config.toml
train_examples = 195000
horizontal_flip = true
arch = "vit"
norm_position = "res_post"
head_dim = 16
bias = "none"
parallel_block = false
inner_norm = false
layers = 12
num_labels = 17
optimizer = "muon"
nesterov = true
grad_clip = 5.0
warmup_steps = 80
weight_decay = 0.1
Rows from block 5 of a small multi-label image tagger, named by matrix and row number. Rows with one number belong to one neuron. Each number is 128 + 24 x the weight over its row's rms, rounded and kept within 0 to 255. All counts start at 0. Numbers have three digits each.
After each neuron's rows are labels from the 100 images, of 14848, where the neuron reaches its highest value: "responds to" is what is common among them. Only what is clearly more common there than usual is listed. The data: simulated fluorescence microscopy of cells. In brackets: how many of the 100.
# fc1: MLP up (model.blocks.5.mlp.fc1.weight, 1280x320), inputs 107-213
# fc2: MLP down (model.blocks.5.mlp.fc2.weight, 320x1280, transposed), outputs 107-213

fc1.536:103105169136136125127149109108125116126179153071129111155134082104171090111132142113144105113114106170108111135121105114158115090142141122116139130113160154145183105113157125155132136112125097161097124124100126115116160138127135115151134082132086142170105152124088128159138088124123131159143154138123165132152108095114125
fc2.536:136163084100180150162132124161109133102105087136106126133126156177063152142120111109154126147111151112159129107135170161136144181099110157121127129148109140101113168129106164133098133146125132148128105097095107156130115117160119126115171155115120142084129123115153128131089125132132147107108116094110112145145151126111126
responds to: crowded (83); cells: ten or more (83); vacuoles (50); smooth cytoplasm (39)

fc1.241:132113158159117112155173126130145103130176151129154116109134123128133130136110130092150163148101108140119101146134091121125130165102118137111095128148110161155132136111124101149150148094122145120141129114120102081103083164148110165168130150177135165128122165151111127138102082124102088108175172101132111121138174126100100
fc2.241:127143134120100119110124142115160145144131110099101119141134124072128147102113149127120101120113125106164147141147106173093125079112151155145129129117119109112111080128135095157100120155165133159117137169110094114124137131136114097102124184128155108140116075128114059085155121198103148132151145131082134095129116124148135
responds to: out of focus (100); smooth cytoplasm (65); fragmented nuclei (34)

fc1.764:102111142152132097128121126079116119143092081157136144151089151098137129109158130111164137108115136128136097106110106120150128140131117116129078152141109148121131126119122142126110136163143115136078130149100123127175154103132140105159129176132111086130128176133129097152147113147114101135120141107121139132090125134113139
fc2.764:148122130098106158149147126194143141141120163102112141122125125136127131153102101121121100127107081115087185158169138130122108099133131128154136090079120128124099104102153122116166147140134099122135101099116109155114177141159104146169097125103172131134079098120121116110130143053151177102139121160102168133140150084173125
responds to: dim (72); crowded (66); cells: ten or more (66); bright spots (58)

fc1.427:109157084127127115104096114133128113169159158112098126146119137139115114114161131160116068154141126066130173087129145165149133115165149137105073116115146097142120137193152158172139124112159109127151178119117112143105149110150141138122132119098106136142162134155143121127103160129082153069111171108145138152132123176142119
fc2.427:138086126141130140131094144130097128095104110166153126126164119109155160123109107120072120132116101201115124187133122094108126139086111095134126125165125091140129121077120108115119138139111146123153078156125160123132088104092113146162108165164128124083127155120125142108147127135127102181142102147110120125106096071152106
responds to: vacuoles (85); crowded (67); cells: ten or more (67)

fc1.712:112130139135149157135145168159141132112108122076136079075119120110126107122105125176102147139108114111172135128109107138154117092165136145154135151121172124084153152113145151154118140081138143118153118062119144117154139174085163148115146123140129102118139119145099138110124160152163156107119071087101094163138141141174122
fc2.712:110102143110129109148127119146091107139108149093134175106142101141136175112131087139112151106098121118081116084127127155134130148119166141107114119171115122161116146125090163124190105154135138136123105129124116113123106116155133091163112120167118136130138090101141125125083121207135108145153147154118122140151171132083134
responds to: fibres (80); dim (65); yellow stain (52)

fc1.205:128095156162134164125144124138113155153159119114153157134128190170129158104136124143137149113127139089143131151151124133151125141111143163115164132146111148109135167118137081148161107151165117116138128151151095115124092157146111132107106168092142113118134168145136166119133113115124105150122100145139115088099121114079152
fc2.205:172149117092084117130108126136196080100123168144137120109122140101164143110119142158116095118130071128165120126124144140183101138134158132124113120120129138119146104082129136129158141074125136127162120088159114103089133147113126134111129141094122144142147116131077109159124154170103145096135113128137172130138139147130110
responds to: smooth cytoplasm (65); few cells (63); cells: one or two (63); green stain (55)

fc1.420:122138106100177160138129143107095135096183089150134111137142116145089155132150125123150175132108133121131105176129157165152126120112147141163141132132157151133138100121154143152147089141104121102113132156171117138136136157145110153155073131131114108113142111112095129116100106167080156165116102129141136096149133171161127
fc2.420:161103124133098128131078141139137123094093131168162153160126131154143081159113118123120118143119046130149135157169105113132183145108136119114124118125104132130146156088134176116096177130163124118130137156123136104088126123120095121071203114159126127154132144128180148124119136149149113128101128120170103114109123131137128
responds to: membrane rim (84); crowded (76); cells: ten or more (76); dim (62)

fc1.426:174115107113116163110161126101146131118104107089101139114173106127119115140104135139077131117127132151156095143116124160152113127114118146151153102106114181151197175162134153131118143144111113105118148077093139068107136133117147102147072091141161132122147146153138119086105166134084119120126122138098173089096113078107139
fc2.426:154105128154147079148175119112133135128143135165125155123116135142123093155151142131151118144142101144091134132118120092187112136132110151136152136095090094166088125147092131110124154154138098129134115131131144120142142115165160101099121135159115131156129091130095143114119136104129107151124108118174128129131125170136101
responds to: cyan stain (55); ring around the nucleus (32); membrane rim (31)

fc1.41:145124131106144115125142118153131156129120123142124145123146097136168115122107120118139144126153151170099109163133154111163159127156142081097137118077130175126097124146148130051120143152137156093110117113103149102127124143148124118124099146154148146161135168168141104126152131132097135137089157145087134139120202130138117
fc2.41:097174089129131169121136141124132136121109140128190123125064129180097152085124157087099153154137129096112141141151148162120103093081132159126128125130136076133141161145146134114103145109089077119184130120145127107163141140122088119105121092141116110134120107106151145135111122161130106096130096150156110129129074123113150
responds to: dim (99); crowded (74); cells: ten or more (74); long thin cells (63)

fc1.358:152123095143168106107148097155096153125102134126140131102165106096165129137126119151104168185104112159130179120115089111147136052159112129095128121094135139162070148145143128142080166110120112136144093149111136164116154111157118121120091148175114127146121127137123098134112140099147117109134145166129108080144164125103122
fc2.358:129129081103117137155146128120141106115108111160090146148093122151115147122114145143115130099128124124131123102141161147114097140149087179144123133137147099110129083106097146103137168123112140101049134081121092073084133124137117099131098105108128073132175184123111164169146120131087140132127156141123127121112139169125110
responds to: ring around the nucleus (100); dim (88)

fc1.688:152178130100137141139129141105136096089146112108137183095163112172139107170121168155116143098118125141145139138168137099100084119138153104146109124137123120099150106156122124168092138104120147129103124132116140129107118164066110107156117104109092128165071120129129113136128116101159115109122124133135101104144096114133103
fc2.688:118146169154108101117137119170102143151093149065108125159077154116154139168130151146131123134191141127176091106123124144151163135104105154159137154123105095138118134129128119140144115171121125128137133110103100160166129080166129078074143138127121082143144104100169122121097177142096142140108124130137135141081129122114154
responds to: vacuoles (66)

fc1.46:094095148149171091110087112103162116149128111172220113138120139136141129164137115149125116120160123123131109138108115103126125109150134185121132177152144105137132099159121146098109149155107123069136151130129102145146128119142123127148130145117097126156146114129116152127137137109122147111094159055129151092144124158149161
fc2.46:146135155126116144151150117163129151113119124130110111118168106131128144125158119063156091149167118157114157131153129149177101107138183112130096085110159108155094133121153118136145100133122107110108114119083117187094132144117105086118129138111182120119106173147099115137132114091129161097133137180102129183180133141125136
responds to: out of focus (98); long thin cells (67); crowded (53); cells: ten or more (53)

fc1.134:124154132139080140113143126111173134123088107150139102127136097134115138150162108153149113108145104142149160120101117083134141127130141102100109063073115090133123111159098121104141147136159111176132130120128116104144127158111107111122101108122134123110128134080142121139130072127092119138103120106135184152126119124153121
fc2.134:113138160131098140155148111142103131142153145137134129098121142135136124145132126123123137115143141140149124121151131151115144139102155130128149202088121141059072129155095118130097133050121166105115146103171126157124158099068122161146135135119146129113166177171128144130097122129197141113145170133154144116160118108143101
responds to: out of focus (83); crowded (69); cells: ten or more (69); bright spots (48)

fc1.305:143117144119167134174118127112111114142130139124132121142089129135144107113085125162086119195124156138107088140122090129131133118146152134101174146111114133108149131134151121114122110134124139116149125130157130121128131139141146127171092122145119141137184192143132154107119097103133151116103156121111134150142125122118180
fc2.305:116131116114137082131095113154150106151140117125135156138166125101120147109138171081126109124135105119123170111111181126118168118137123136114100164135125127121098142074136079142163094103122109135136138083117122125128092148148119128120134114132131127073102138113115134119149110121134172108118091111165120104137128142150131
responds to: smooth cytoplasm (99); yellow stain (73)

fc1.552:159101063116159153109178112156114103110091146120187158154113094152088136133130149103134132109154106113154139167150181129121110127141152139170109169088083141131106137080155169155110136098140114139104138138128133091172116101140099097093121105131108127150118118131086106155124160087116123156144101150179127136180115117149106
fc2.552:138091151122101095091099151112138137132138141150146131100146126141168119179118076109129115128137099118097100127106151137139122143102159133129112146147163164117142116120113130134136112129149122125153101131125159131095149145162151082119118131086131112148127137103175129109141136186134134131127140169102108144094162119107143
responds to: dim (91); crowded (62); cells: ten or more (62); membrane rim (49)

fc1.61:164112073100070144141129152118123111144157065109117125081145140152123142105141119117098154139150171104118078139093114129156093139117112165151110104133168132112108144145172107110132164085148107097124140150157139102099104116105134132126150125065156105151128150124121115124099128098110155127114133119151082130157099108109097
fc2.61:120121164150142142113211148121123132138095131123131152142100126107132146155083169143140145090162112102145181183179139151112120108169133118174094153077081159163145126128134129112108125106128113134132082104131103110140128137107160092137111085166106186106143129114135108141162114113167104181095124144136150114118141147108148
responds to: fibres (82); few cells (57); cells: one or two (57)

fc1.259:115141137146122114138152160128162165134117138181126075147132064132128084150162140144131109118110108141130168159123141136098123079148096133148141136151130101118167134121156081151130090091109138139154162137111118130124144137087119166113141114138148122090117135084155130111097173146117137160075146171153136157136138135130157
fc2.259:125118161144132160106149126139111105120113108118130171084172134150116112148090106140116144141161145112121096092125140139124156083133116118077110154162143120179077162150141155106114122134127134156114097114150122113128146157088160167118123089163092161161144124124113149131103145166177113121144090106144165135123155185124130
responds to: few cells (91); cells: one or two (91); smooth cytoplasm (87); yellow stain (59)

fc1.200:150132133121128135135167087086096165122117154155141093153164116102091084133143148155123115140130155123127083141133165077087139137133123137142162095099101141134134150135105153170130146146088159123112100160131052105167144109120111122122101108169115118143127125144157143141118119165094145136093106109134187149089139138112088
fc2.200:150154121150128107110125116121158120129141155134126116099135154153125113127112108113130117103119077113086187158101115139123135107094099112146095107100140102148144106142129065115127114123153134131115093151137155148118112127140127144158119161111046126134106117099100144115134153106151128131154176125096077117137146133106141
responds to: cyan stain (89); long thin cells (42); ring around the nucleus (29)

fc1.29:143154117154122093108164121091062146130151079110142138106152120158152168131134091105115149160170100164100140123140119105124107134126139113114190139148118137096095115157125071159042109179127117145127099150118165114128116119101105102139158132124161161134155120074125131106126140138113133153142101095120138134100173133113154
fc2.29:139118107116129104126094121149153129122111118168123114116102121121125114122117160106133123109091110159139106115113120119145151114157084125164109110170129142174139124144154138122176188109134088168131183073136135159143105117161117128108111105128099099143091135134132095103106138125104128097126217161159121141110048105119098
responds to: ring around the nucleus (77); yellow stain (66); few cells (58); cells: one or two (58)

fc1.306:120113107144162111056131122149174102132114131095128124153125091124163161157107143146108144126139117128148125126115156160094126141164138142115145141142105154081088162100126135137112122130119081111131157149135147101100127120138122116141157129113141106060139097158185140122105111115128099090153109129095119115162167164129100
fc2.306:138148175126135111155120129130120187116119116175143143127155142137146102136112084141137134129156158114106146143166112134116124121116113176130112161186112112157126117136115167142130127087147097157134163101100119160099143137136164133163097124138092151124116131084061141143147137125097152105133152123134122169124090138121136
responds to: smooth cytoplasm (98); crowded (63); cells: ten or more (63); red stain (58)

fc1.437:108142133173136125128098126137107081119136189167112099117123128149137135128113177097124143132147144097151140141129116169081143120118111105153143118104130072134147123164129109097115075153093145142097110121134096100131128148145138085154095098130099125103109119091129115092170137131118162138142130105113174126097126112090109
fc2.437:111125101126154118152157124119134147130080115136103126127136124074123120129155160104142160083085149097124105098125123119174128180125101149118120107139140154153112067126164135172141147119108140115133113107116126163155135113097152161127124122121166172123149144170126131117108120138133127128095157124150110142161102120135193
responds to: few cells (89); cells: one or two (89); membrane rim (55)

fc1.0:107118131124127125132126157131122114146174106179099129127140125085098108130119112167134139112118111094084146150132171116135064097152104105119142083128132128124148100089145141139109104115169132136081115100135113145117147154146111119104147153138116098113116122144103084161109179147105125179125133109110163162156154127182168
fc2.0:175169120137106143120108102132097126114129143074129153136093178139119136149113158105102117140107126128191131121123080155108171135099117089114128147113139125116113137137113149120136114154111120114157126134122107090167101075151138119126155129104136146122154114101129182125112100091145161113137117130176155112122153087116109
responds to: few cells (69); cells: one or two (69); long thin cells (40)

fc1.399:174128136139111117117162143125153164092089101150111132081158129085144132140108102132160094114143086120125138174136184130078139100160140141125141155151112124120139152138203141188178106142133193104136134110137118128134160152090150083102097094149100141092154118140125154072134137142085140160109136148101129153101107140133135
fc2.399:124129100098078137152107118114130154138098147101176127088150151132103103135140163094093154160124128135112143135124112177138109128110155101107093106114131154111123122101135131124117099122155130166099127088135104115121126122152107161127156159122147108130147094144077134186128131126090110148139117117143126114142135120147092
responds to: few cells (83); cells: one or two (83); cyan stain (63); ring around the nucleus (51)

fc1.229:151144112103139118163118110084143137127135095127167155158145110128109144158112073156083123096110134146137121109151078130111124133093133115135121144128100153118128096142122107159168134145121120137125135140113112163144132127066144072131137109105091077118133168131158132111156121100140100125106143127107165099097070101174117
fc2.229:119137165138112138135138147131156138131113132114109136150113157126141133123133152159150115142108092098135176123152156096149182127142158108174080161138178115175125131108145112128129084103115124153133109095120168100086103112145107156167149135144166179148072120150125123094113118158075110100103118153147075112106135125129138
responds to: out of focus (64); yellow stain (48)

fc1.606:099094098140139133135169090112136172117140144122129133127116091130119150115134133133109137161123113105159085090097150164119143146131139143111180154133097152093108164136163092147115110131162109089123074149139131094116143136083122120128182127109120130113140134129152155136137138151136115111120146176134126133128114132086138
fc2.606:099115169121104129152097151135094151108162137125181099074146131117120114093107131110103110102126094119126158146105102125130118090152121126107119135092130103115163142161151118147099112085145146130152152106134113144155112117115127113116111126158121137134127103163134141128145154129159143176170155090108137149123157113106091
responds to: ring around the nucleus (78); yellow stain (68); few cells (52); cells: one or two (52)

fc1.372:132173143139105159151174139142090142059122084108155130075147164147127063123140125105136114094121142113141150139099127085139121138116129089111109083108154120121098132084142142114132105145109123108111136164141163092126141155125140103132158154170134166116126117141134127168144126144161162125109145157133134156105136132101143
fc2.372:134138143112157140097073169107131132129173145152086135120168194134110123130104120141128118161161141134130105140149103125134117126109124124121164110179105128137180121110121147114132094132164101167111121148153134082154154103096105158136119124131208164130086126153081137101151099112105088117141099106136085138133125109147131
responds to: fibres (70); magenta stain (55)

fc1.664:160126081128136134106117129107096124152127111089119149111095151104128095122115110129132089155176155120181145139138128102147088109111103148120179098115136140146114110169131069138117092181088092102105136125086119123140156086126128113142085124107160092094123140153071120138137172138112156142119180116109117104153132134136142
fc2.664:137150140128142119151145126124147155123117156146123085149140072131136107104110153122135116128077140109074105062074160135125148112188104108137113114081121135115094150108130129125088162074151113122175125128172128170108135106114138166127157139148093147119110140085152085090151079120139145129097123133117104132125118151131120
responds to: out of focus (76); fibres (63)

fc1.673:128102135146130150143116126106100114109169158176171118112083124143118131099140111084125108173121147144117104149129094151121137102127157162119112097131122122092099122105160145139115150122114154091130149136175128132136154140112106120119160109102130152184114141132124097133107164145115129159132125096080103108147132142123135
fc2.673:144138152098108139070126129113130179139091116127148131123116157135121161149150132146149106143108131143130142149190153074091127125142097153116131158216102161127145153132104121136143138155109158134119132146132140119148088120160155136157132104124142143110108143130125134109130147120171121093149110112088169115112109085114169
responds to: out of focus (100); fragmented nuclei (55); stain: red (49); smooth cytoplasm (42)

fc1.587:128103105101084099114167142147108152129131069127100098153146108128120162138120099129111141112149124157149173150128140152092101137148124134147097074151153129113142157149190137158142092136111134129126128134115158133148112149183085118163107135157164101126118139105145106126133151127122107118149082141159109118115158127147121
fc2.587:110138109139152133122119103158177132153106128100095122151104156135153104113118153144141128134128111116153087148090149102133160103083120117118152159132132080142082152131096088058092145101114146129108134152152118111138109102106146147123151107120137151138124135122123188120117091127098081084139179129138122127121113144154121
responds to: smooth cytoplasm (89); out of focus (87); green stain (45)

fc1.640:185126136080108142107147154151168124177104096149105127111131123143142135117079100135104109147105091126145116145143129118156115133151144102088100118135158118116094131108166134136131121173109122086111164140161156158138123132118137125154132112166118139142151116103127112110170142138163132157111081148194103130114120145087125
fc2.640:137181153131136112131105121166105131141120106180105112104129114111099136099126150104171144147160151137136148143116132141135165140113122172142162150116150129095151144136123133099126124125097116114111107132104097128145103146100155169076104158140127144162135103106121125112111113157070129123116090121095151156116139110197145
responds to: yellow stain (98); smooth cytoplasm (49); fragmented nuclei (39)

fc1.648:124126145131162144100131126103096097153109127126133156081137131136144131091147125123143089115164169109116130131132144101151139178143114125127126086122134165082104098125120112125078178152129153142167109153143096106082115187102108114150100113131127112096103086136120133144101134080161090076138120069141180136140130128159105
fc2.648:143143129105152091165157120168182126116182147114106089111098123115098098153096154148153195147104064159126118112142147156094118133170085118112138118122152124171155132152114137139118139103100118089082134112128137172163120112159126114086113151147098146151128151104132126129127167152091164133157158169158103087120120123117144
responds to: ring around the nucleus (65); out of focus (60); yellow stain (53)

fc1.466:118126118136103120141114152115143100122111143071131142116101088170124115135153144073127138140152119129096150145122147140106149130140117132115120119148119094097100091162140128147122164139109119131174150119150156101148100147122102117114106160154137060076116145117144118141145120140106137156171140134093139079116188074118113
fc2.466:119106122094142138121128101115129155081138111173085096132148134133146142111145130124115156107091153161137126114103104121111101119113161143160130123196182118118135162103113120132122112117161098163129115127091096095132131160127137107167088126083131130155144091125123174153111118102154150123107150083124151181071107136138117
responds to: smooth cytoplasm (100); red stain (54)

fc1.223:157125114133164164073136155137155172130099151113159161104158152126119148127155149079131129169112134109130108143129138114112099135131090149125141202109094141104102114111145186088144104159105136114121144128184149164145153152113147126136098134143147111156098117143107134139066106126112102114118117113117136147175136117143115
fc2.223:094136132163111111131210125134126097139119132111140118151168098094116098151141164108115137091158133127126088092091124159135131117115085136103113089149133121151155158117144114169143137119096124150165117115152119127147129115128102117118105168099124130155141157097141105160119144143139111219128140180141131133148123122157116
responds to: ring around the nucleus (61); cyan stain (42)

fc1.713:117120158158104096141137179121113101127200141143159069154178143114154144127124094105119109142118098117118179178136130140121145112132110125121163127135111154196105130160119133098115128128145083114138116138113152153161121141103149117116143161182143092125121110119114143156089107102119161153120126117124175136112111150180119
fc2.713:136144130144149116138121103089137105155084113128095151132121094160141103152135165178111130063120094153127118121103149127174152119129095152137114128117162094095114090140130104134132082181137161115126145146127125100128116094087105131129128107123110128141133107145155119135125134144113116123135127150150111121124155103105104
responds to: ring around the nucleus (71); cyan stain (59)

fc1.666:165162129111132090115140078123118144108145126106125126153118101140114095112147144146119128124137083128136156197137140131086133132133121112113100103120150127128134185119103147133140169159127110122072116102097150097082133081183100142158108117119146119134129101136115091128144125125127148105100129193154142166083125156157156
fc2.666:129135143159103117155118137161160124173110149149079134112142154162106116161118129124169120080136129118096133096121129142134112149147141158162165140140112145148103120128105116151088106132088145166166155147132150122148132187168136066102152143133111129142126131157116149148146120100101122147156113095117087064139142101122118
responds to: cyan stain (73); long thin cells (61); crowded (54); cells: ten or more (54)

fc1.696:145134088127158135117146152146153160124124118131150091133152117097183097096135175126125180147131132126122147106130110135144079117141159155108139134126139154136128098111156137126171121114106117143103119139078101134155101174112187116172122165122076126151130139181145101148062129148152103111112085156136088134109154124111106
fc2.696:095115123098095143127113111110097122182145140089112146113117092183110155136124138127164105121101105125108139142142138153103217164104155136144122107158129102165106141167115105104119122184152128147121117128118136123113141048107120161088134150099158132087110111119137149121121094109127100161111167114149134154136123167129169
responds to: vacuoles (73)

fc1.232:116161110154142133160155115118097163129135109179076138153134135114131175117130112170095112157137105128163168083131182107111120140091117098127128147161112138104101096124133111151133107109058116127153134096121144133120121196141133123164114083103157151099096129170172112141092138132126138122142111125148104118126147132173140
fc2.232:151126150095116101089151142136120155078116100149112137096072098129151094117140174130152133128130159137106115180152098134144112106139114099087125088100135115123102129114103161136150131112127143122145143148077146145150124070085139127119150168172111110146111114083089068131116159115160100159083139097123105142113134135168124
responds to: fibres (89); few cells (74); cells: one or two (74); cyan stain (44)

fc1.389:129142105141110127140136131084155092153127062157125111136098127120134116102153104164091126156128108119129152097117152072124119121145110170123116115151136136170127180100112112165132149112105135140109099155115107120089137101142128110155129125145154127117109117110112076128149159180153167120090174113128132161135136140113154
fc2.389:129102138078146129139103125142115116157102148150128098115119126130164133135108081133148120120116122165097143170154091165108119127107135134146141135137126115114124104125148137124083125134102127158131148118152141129145122112172089142172133178097120152082125128105123132141130121109122133153166111145108180091138115092181150
responds to: dim (93); crowded (93); cells: ten or more (93); vacuoles (45)

fc1.517:114164101130120122139105140091117075174118148120113083137111133148087126119109121134143116153134155136113091116135104113142137109176142126119095085101095148141101122089135154143117131138099130155123151164105084153124133165092113118119125163131113114137121128164154083145149125162155066166121141152152083152133094107161144
fc2.517:128084148130121118072114139145110127138104154099140146103111139086145151108158140121173154098128149159132147101173129112127091112141108142152137126106174095086098160128110090095109161079141150075148095117137155097102119125147103130074120142115109124105144097068152147117152109085161139065139119136091139094180155102137120
responds to: yellow stain (77); out of focus (60); fragmented nuclei (40); look: vacuoles (39)

fc1.402:147143084099125186158150124095130129091140120178108136148149116161109106107116086131093096142078094088178071109117141124132140127101174106144127118128120099134109146120157174111100139137167123101135188125115116109125093160117142164173131137119164126149124138115119157117135155119125163132115115133137098140077126091126157
fc2.402:113156132164176121083152126148095136135143150158134178118092159120154127104105122130164137114196112121101130124139111125129126153112130142123100107147114118170169111129165109127124157101116123099137114145139144147151134101127127127133142134125119130136167169153162139124128110109118119118164177126123107107122096138110137
responds to: crowded (70); cells: ten or more (70); smooth cytoplasm (59); bright spots (41)

fc1.385:108157105121070143104165111150104112127137115175148115153156125126147124121108138109077089117059125150135091078146112141133117149080123121133124160134145088191119166119135139138108133139145117162187166124093121101090135137105122137126112139099125122094131139117145092115127164136127141124119127121129109104102116110095141
fc2.385:177079115112168136149089123120126102143104106088099146127125137128113160138129098167176134150118131130169187160122145116143096140159159161113111084157115140094120128111132103096136168128116130101102086125153128083141114110131111125093122143140142152181171122150125170109121116132151124101143143146103137114163162153140121
responds to: vacuoles (83); red stain (44)

fc1.274:146095113164143137125155101131119100101107140157128152166115149140095123170135122107111158127091144117111128137118116117115118127128159152126120145161117143124131139107161131135119102100141148143119132163129114142133144129115136103149122112080122136087084125130070138136121135144126113129158052158130143111138111127125140
fc2.274:103096131096152129103111106124161133104117118100140148129143138147183120114080122131158088118179103147132146133121116137152159090102136096093133109100143135114171095137162119121152134146146148132125164131169158115127119116134100112150148136147150133162173132112176101123109088150116139126106173121129122127124166140103132
responds to: membrane rim (88); crowded (65); cells: ten or more (65)

fc1.194:149096136101163179111092137142154148097142122068159116143100123128117124161147117181132101091112098124154120145134109130136124128135135130141124153100103114113124105103113116139120138130149117166167130102119125155124099099144155091143114124096108152145119139135137099097089093101124145145155111111132186144092158151091140
fc2.194:137137089147123117131129137087127092134113149132121136134163112116177155099116144138137120160131137114176112104170171151092165158099141135115110136153095117151152147077156130108137126107122127085148116143120115105122151132155102114124142167117152148096120134110123135149152146163115069141109159118133093072134131110150129
responds to: vacuoles (47); yellow stain (44); fibres (38)

fc1.408:131106096129128138144124115107113160162159097119103161126107099126118127140177171119135132142101130112127105115145119085148169126091106088138117106120126118123160098156131128117130107082091114098151117152084096149135100140095115126146087142152129133168114111126144122119141108120128087113148073154147150110095103080162141
fc2.408:106118106148122116116146141131137140094131155162119137134089147161179070115132105122144116142134132137086101137152140150092070106150113115112163100149115125134097134087153065135115135106121146146151132170124141135133121128114106102140091150099148115095142109141115093100094113126150129098109104141159108145115093141142168
responds to: membrane rim (100); out of focus (42); green stain (41)

fc1.237:142142116121102174109106168113127127149131095112107133142147064094125169153135165092122130116090114163133152137127146190118135119107119142139159082112108180126095117150109139089137120127082137097163121146110166126147106133120155126120115134157090131142142117095132140121116136125110187104140123123099142126098139118137133
fc2.237:136130094162117088157136114149157153144162134170117149149123179158143144091151139162146133139160120092122101093144129131149148153135151138119102120144151085156119167151135104117122167153131116115108106077137176135150106114099117142138108084085125059147122141121100144070094146122129132108098150065135149146139104143143129
responds to: vacuoles (72); cells: three to five (51)

fc1.352:120087110106136136122155136130120132127136123111157094122132134127104135144088153122164109123105123140129161135143113127122154132128150092101124140108133125097069116071110141116120150129147085154152164140136118146148113135105105117165151169144131101108147105149157112092133158161121087145136129146118116137133124137152099
fc2.352:139161128171099130117109117115120143094114153119121117131130110031138130147102130153108133139129130104152102110118144140118100116123127077095113104129160118163160136125172159126162115126168133123117102092126154121113111135138126078109132157113122163154162130113157137131112133186173122158134155108144169143110121117092163
responds to: membrane rim (99); few cells (56); cells: one or two (56)

fc1.86:146087107101142115083151126117144111106149153090149105127155147128116168132088164070110194114156102135116122129108114127122129135128138138127131146086098121093135116149122138096139055120106180142121139128139154076141124134106094096108108121128094109101134141123156113150114117115127148088134101137129068142147155080172106
fc2.86:128107135145102133138112138157114114099093137126095120127173112130083111118118146129095130116146134097132115112112122160110109142163156114122119117156072156099128155147134098099163220128116118100131143155108140126176137146101146123120140122114136099175096122109138099131144111174137120172136160092109108159115103133134155
responds to: cyan stain (44); fibres (43)

fc1.280:107133158128120122149138128127093119104172097078142109126148084130131133169136162144145130091132145133120122141152086139111162131098132183090129137151127114104083129142160107166127150099075134194147149088085108162101095114130078145140131151101131114157138147109091125126119148108106095168116105112131114115149124103116149
fc2.280:136120138117126147118137082143097145136129107127164151193158136118123115097107127086109136180118098125126111135137142168148124102128097118149129068110160136142088116135136159118130112140156122100082152141166116119133141195140162079121123138135131113117152099147183127132093098137151141129099163117131140126135118123081128
responds to: cyan stain (72); ring around the nucleus (52)

fc1.463:129157143162116130159118135131136097148111104131147171127134128108132146123114118109131144086135107078152123121152128108164089145126107116120116131075175105136164129099145166141128156137142135087153140125145065146063137144110129130112171150129145093137121134137131133101117149147146126116136162106107149104129119141079135
fc2.463:095155148142143125137129147125119131113139181102130136076123140082129127125103141115105160116125106135126146147127144181130156108110117184140156107092080126095137114136100096144124141116161128095102098101115161068134130149124170178114136095085162161109151104106160104115128109100098119117169112095137179124140131163116181
responds to: membrane rim (100); few cells (72); cells: one or two (72)

fc1.363:136097125122162127118093126124162153124132161129123130148129107134110099143124116146162105130137144125130089124145121143135120074137148117168117166109126102118123123122151101100105152120162092108140135075157131139153127151128123121094122114120152133156126118159086149149121106129124105112092142133140112125171080120118143
fc2.363:150098153133171113125098143109107071106151073120153106142110156142115133111149103163135125117131115120118144185156142129120143163116109094110139152099142136139120109124109140118138134151126141107113094153138106104133133142145148098108119141124144166125141139115130148131108116182148127162095150109106141151125150143126151
responds to: membrane rim (74); out of focus (44); red stain (42)

fc1.526:100140118114114089117156114168132130124114134173143119136110109134107169094085136116125102142128101102142137113172130122106130092184109134149115157124089150165137104135121148113107180137111128143146105152131118122080120138127108109130128102139150112162104157160135144141127173119104134139152134090144137118178171129114140
fc2.526:163136145147140175137153151117127151146129102089123186106144162071126117109130149134088130108147132189110101135083093122177102151077125129128133128102122066104116119170157111136126086137146129138114146113085133155162109139127179109111120134111102128107137121130139101130101147114097127154086153152129105129123078112138115
responds to: ring around the nucleus (58); few cells (58); cells: one or two (58); fibres (42)

fc1.507:136122109121159154122148130108155130101124179106144135104133116070116139136143139146156158098118092127096082101101104102113104116117093105117127135114111080110117163113107101107155124156129157166124110142178105124150117134133149099130164131095149082113131118130102137162107139128089100101123128134118135146122161126148098
fc2.507:101131126163134125170129168101140122135103151113167148126133143138130125114144121130117108097158146120134092115151131120139141115108131096159115137135123111124116108131144103115139106108136131119120141057121118124155135147126138105118125120131117107153144130153147130115112132158150095154157153104112084132152112117121094
responds to: fibres (100); yellow stain (43)

fc1.82:155133126099142106111125179113092129169103128123056133148159136144129089114137203118138115089111098142151108122167155113102140136151135089139112150113149133117152167112154136138128159144172114137130150132115123123181064161086151127120118148147156147096126142131161109130143182137108108130109120111174132094111128135118132
fc2.82:124128113115118102108095091175133109160151105125147151114113119082091160132140095125105166175168172110111148134156124137167110106071106166107126132137121116111106119119132146106109122147133146153138121150132132152138131117141122106149153129120098133163164130086099152117081116136102132117131174095120130166144140166149126
responds to: smooth cytoplasm (60); out of focus (46); fibres (30)